config = dict(
    arch='res2net',
    model='image classifier',
    dataset='drawn human figures in many poses',
    train_examples=97500,
    image_size=24,
    crop_scale_min=0.8,
    horizontal_flip=True,
    cutout=0.25,
    targets=['trousers'],
    num_classes=12,
    norm='batchnorm',
    activation='relu',
    depths=[4, 8, 4],
    kernel_size=3,
    stem='deep',
    widths=[128, 256, 512],
    mixing='cutmix',
    label_smoothing=0.1,
    loss='cross_entropy',
    init='torch_default',
    optimizer='muon',
    muon_scale='original',
    lr=0.037,
    momentum=0.95,
    nesterov=True,
    orthogonalizer='newton_schulz_5',
    adamw_lr_other_params=0.00095,
    grad_clip=3.0,
    steps=4500,
    batch_size=128,
    epochs=5.9,
    lr_schedule='linear',
    final_lr_fraction=0,
    warmup_steps=220,
    weight_decay=0.04,
    adamw_weight_decay_other_params=0.05,
)
Rows from block 9 of a small image classifier, named by matrix and row number. Each number is 500 + 50 x the weight over its row's rms, rounded and kept within 0 to 999. All counts start at 0. Numbers have three digits each.
After each channel's rows are labels from the 100 images, of 14976, where the channel reaches its highest value: "lies over" is the class under the peak. Only what is clearly more common there than usual is listed. The data: drawn human figures in many poses. In brackets: how many of the 100, against the usual share in percent.
# c30: last pointwise conv (model.blocks.9.c3.0.weight, 256x256x1x1), inputs 0-85

c30.170:504512526530498572559461497473541502505476497575425508556522569478393428551505571464513542514480496590502495454526469524570510517486383480560492478478520473440422481529547557509550569566494550349528453504506506483504447508478496474539481586553443490467442578
lies over: leg (29 vs 1.7)

c30.59:587509395543450499476490533468405553521441474455457491455483443507502454534514526413522505474517515450404532454512552468501534449514531495480582570470405580434407529500495528442579496556385544467570537443543453569595440573461553529449459534474470453547542572
lies over: leg (35 vs 1.7)

c30.77:540488424529436561536507514480537453484500413441541577516476457430466617511473488515459550519546486476569380533433469526504462490517502467511529422441446495523440493535561431571516420565539525508490521468494526526488473474402485469460553530530505533510487505
lies over: arm (46 vs 0.7)

c30.96:488528451439479521471570498498494507560532623501517423559525478533478488440434464559519492434583554501462471482521432457550514472504466523494546526537517475565499415443511570446555475469542506495521609520423464491424546539539448456481509484547574454513459474
lies over: leg (43 vs 1.7)

c30.189:507545498447500482501605468520478518399463411557530478470463500531553435427519451577525509437527542517578475590519441475486394441400493438532513459494462503521460496511521586511556516516445468493489383470475467416437473508470456473528497511542361587514527518
lies over: leg (52 vs 1.7)

c30.73:543396615450512515518471551459522494568437508482499455520616518437440587582540475634563547499489448540531465482466482493496491509547563513447464541434404526485479596486423442471467503343495418535528520473529637500537514599441519451480476507485558500513506500
lies over: torso (30 vs 1.6)

c30.125:491458544433446494442514617508408474473480514538480433537561498469568474467537567461504567544524468509497487399461431487498522473522583458533591513437465506555500478425507517475587541417419563519554468452581529580624527471473588466471426523457644552598469466
lies over: leg (70 vs 1.7)

c30.0:455516447508424483439504515508496499548566512530585571478527435407449538466489518572597434492396448542479492508548547588443492423448615450470465521516438434469518557492570538515417503517425484489566485481501505544494465519450502437515515474458523516536488496
lies over: torso (31 vs 1.6)

c30.61:492507531487537438480486542484432469477460471481508400500498458431501534533511476516436447546515501481404433515534477516482560523552495480546470461571437460513524526513558535580498488549452505455481512565477560626524554514580477480528615475462501489483392522
lies over: torso (30 vs 1.6)

c30.240:462501484507540422517553525553455477539480522451424508505498499458434504418466475419400491434411453544481474594607535485488495487490438412564502427539507513512446469397448465528600448470417547574504531614466417474567459461507478439528528468507511428498466490
lies over: torso (33 vs 1.6)

c30.251:498490512530474481512488497522496479476531471496433496533516482486464592499517474522426510493467571419469475436432551495509586500488532489503467433403437519411560480482467442504534532427477643493534560530506515550507509452551486410523564532441472497512487561
lies over: torso (42 vs 1.6)

c30.231:459474446424431518513612474515475538509501547434461508409556580448504535476531373542596471527480566510566509534429440459482461543406524425597575499427413531478602465437499494434463420460407513489526558460486461586453488422430498461510536516503355546458491481
lies over: leg (54 vs 1.7)

c30.245:483458578519496506565524513574494399504443542493523586372562532420550579444453507452515422535431555464594420607488546397534460489466491491585446440468546523422467461518486537583416582510565519453501521484502501459451468470603443498424563494544495456508469565
lies over: torso (28 vs 1.6)

c30.159:474494430514516454487484425392524524450471462454478482486523488448471427453515524391602596527485495440507410477503412582449557661492506453520530451597472595469533485434456480375572500505489510537506438586553457469515568504522522509523482441588481537491495426
lies over: torso (31 vs 1.6)

c30.18:524539444468594459447515503515493493467479616579471406582488580472484538501447372523406470518508509552563571487543518478500534488455534560448496452541561495503570546524466470509512472519446513527574566541437496423507454519497522496474559437497499493534471506
lies over: leg (51 vs 1.7)

c30.135:557477491531491447445479642467487495603463547554441479551379570455451478476465448569474411500520479539428500350482555522564452453520483465503500462470529584495534504485508503521461513460489540492444492489541487581429575571561523535511538455502499470453429514
lies over: leg (48 vs 1.7)

c30.31:492494398570517499483436500606459449489419543517441476476545424450516579518508453446501583582580563530457496464475499492446563504488495568465529446609623447498479461531502468562561460528521445433440479588435461518393510539445465486450523453481396460536506582
lies over: torso (45 vs 1.6)

c30.203:486472401510440503613432533492474422507447542526532548645500537452531489491486401457444464439513544519490471399488491476519436457410449529526528474462527440540453469512470450484466474598596592586452518505465412437509521480484470447486502495520560512478481448
lies over: torso (26 vs 1.6)

c30.138:505583531439550451483552482427476562524574465442468523521438525436432523509509588456446494513504523532431470490481522524441521456548515443500609480539482457603528462526528512476537443491541477508533567471487502520529548411526540492356430495567584520520548533
lies over: leg (33 vs 1.7)

c30.142:516370483507630513469486505612523505488492494435464475540457458557620492419456482606566506595559507531540481521465463358545533538513536562479595429548650562544435437543558490478477445455455458482543536493492460509532427512567459562554518477430482567428477478
lies over: arm (32 vs 0.7)

c30.123:518497403546497516569530480560478539399538544508507517456621489490569475447416559505564479513479455541454479451406543546531516536460467514483484478467557575554512410541467472413556447471524514560542495617467471472438570456656471502604584474506478563554483471
lies over: arm (31 vs 0.7)

c30.32:513494506497372406449443473521377597576441438451557532524479509440560529562505558531453544399439375420531465463418489578524451459378504503465533417426445465503479502456471444477575499601485461496543505484562562514542435578431543324478496542479489526604461514
lies over: leg (46 vs 1.7)

c30.248:475550444465545518534511505570564453505473520553498538499456423490553477537672494478526533543475496470582451572476595454526490431545455538551477577548470486534445480465485456570439516493456502534436507503436489480453496511625469577489488523418491438430496604
lies over: torso (31 vs 1.6)

c30.146:454572408465527438444471445505487421508452545541602532555474585510522466525502581464552464526420411533494481584512448444557454501504416480488467505564548550576557551561528605479572519486572501543416534469456503580492449515560520597526506412490463403570506527
lies over: arm (31 vs 0.7)

c30.207:565494506482497498402502546467538390508428532557524485512523521488455533549425484505609466510552538460427500411386459513521487464533551445536457556629455506471507435510465536474532491477480449655479458479512506531471471539520518460464441506560523486549434500
lies over: leg (47 vs 1.7)

c30.145:480534522467537461551454523534479538501540425455442511620507481551449539485464447494513497475452535413495469425489494540510473462457544504488502500437458431541470510445577536473556529559506543581547535566480508423588606518659545453489524486486474501448486453
lies over: torso (42 vs 1.6)

c30.152:503584513429524486474477573449551473409543480557466529405500546425399504548563538506481455532500424512519398570535484583475416548415437467452569459449554421426547491483453534472478575439521464549548548476459572513502451559551449466583555482577583449540499588
lies over: torso (37 vs 1.6)

c30.92:517463488461472531444505509417458477518496476530461450470554459559535532365447478473399489594444512522434578535482456554578410481509501475457479528594514636553467471403479458496520504473467486527518548531487435496418530494545536576491564433519465516409516594
lies over: arm (31 vs 0.7)

c30.127:460568486512486459499489534602503628452540481489608526351477418402544464593461543566526458598484462487561484570530463555527478508485405500579493440493491494430466501461518422470477421495569424407462479523530387498528465541455510632505497463467551466422555551
lies over: arm (25 vs 0.7)

c30.237:474485461548484535389538460562536432518463511448488544535588521504502563574522545487455436544538506521442539412470542447524567491510480436513525519469441433446505549409510444531548577377413579561600465544373562468400537446429516435423603566529475475473516494
lies over: leg (33 vs 1.7)

c30.33:614511474474518553531367528459497480478583504465507432477471450474541607515433447492474540588532526580401511448544463443568491535409505520456429378495517510445577488445471500675468498529498443503433513552549457414508455452553492662536570477489489516532475465
lies over: arm (28 vs 0.7)

c30.182:479557385405530496535506478459588539440571479513556528504467574536501577578534470404425562468439487509450452485549578684396418451523485512481448426534526429488492526484463446549455446561482436557546458429505522562426467511422533561474478548483455488523490451
lies over: arm (31 vs 0.7)

c30.100:492545459488527512545504532540545456443456499600536520439483507494496591439548522572605475539470538495416495474531415629411498580536567519460493444557467588487423492482452525501565381526567473452493502648528520451464513516425544627574497616471484494463530462
lies over: arm (42 vs 0.7)

c30.28:512432453446423463479499556485604491497515523445504524568493432476532525487479429545432509494445543525520499561561493691468558588514503500430451475498457516477467483500556484531484491542513534488593508533466520547509535473514532442479475392517466472510400424
lies over: torso (47 vs 1.6)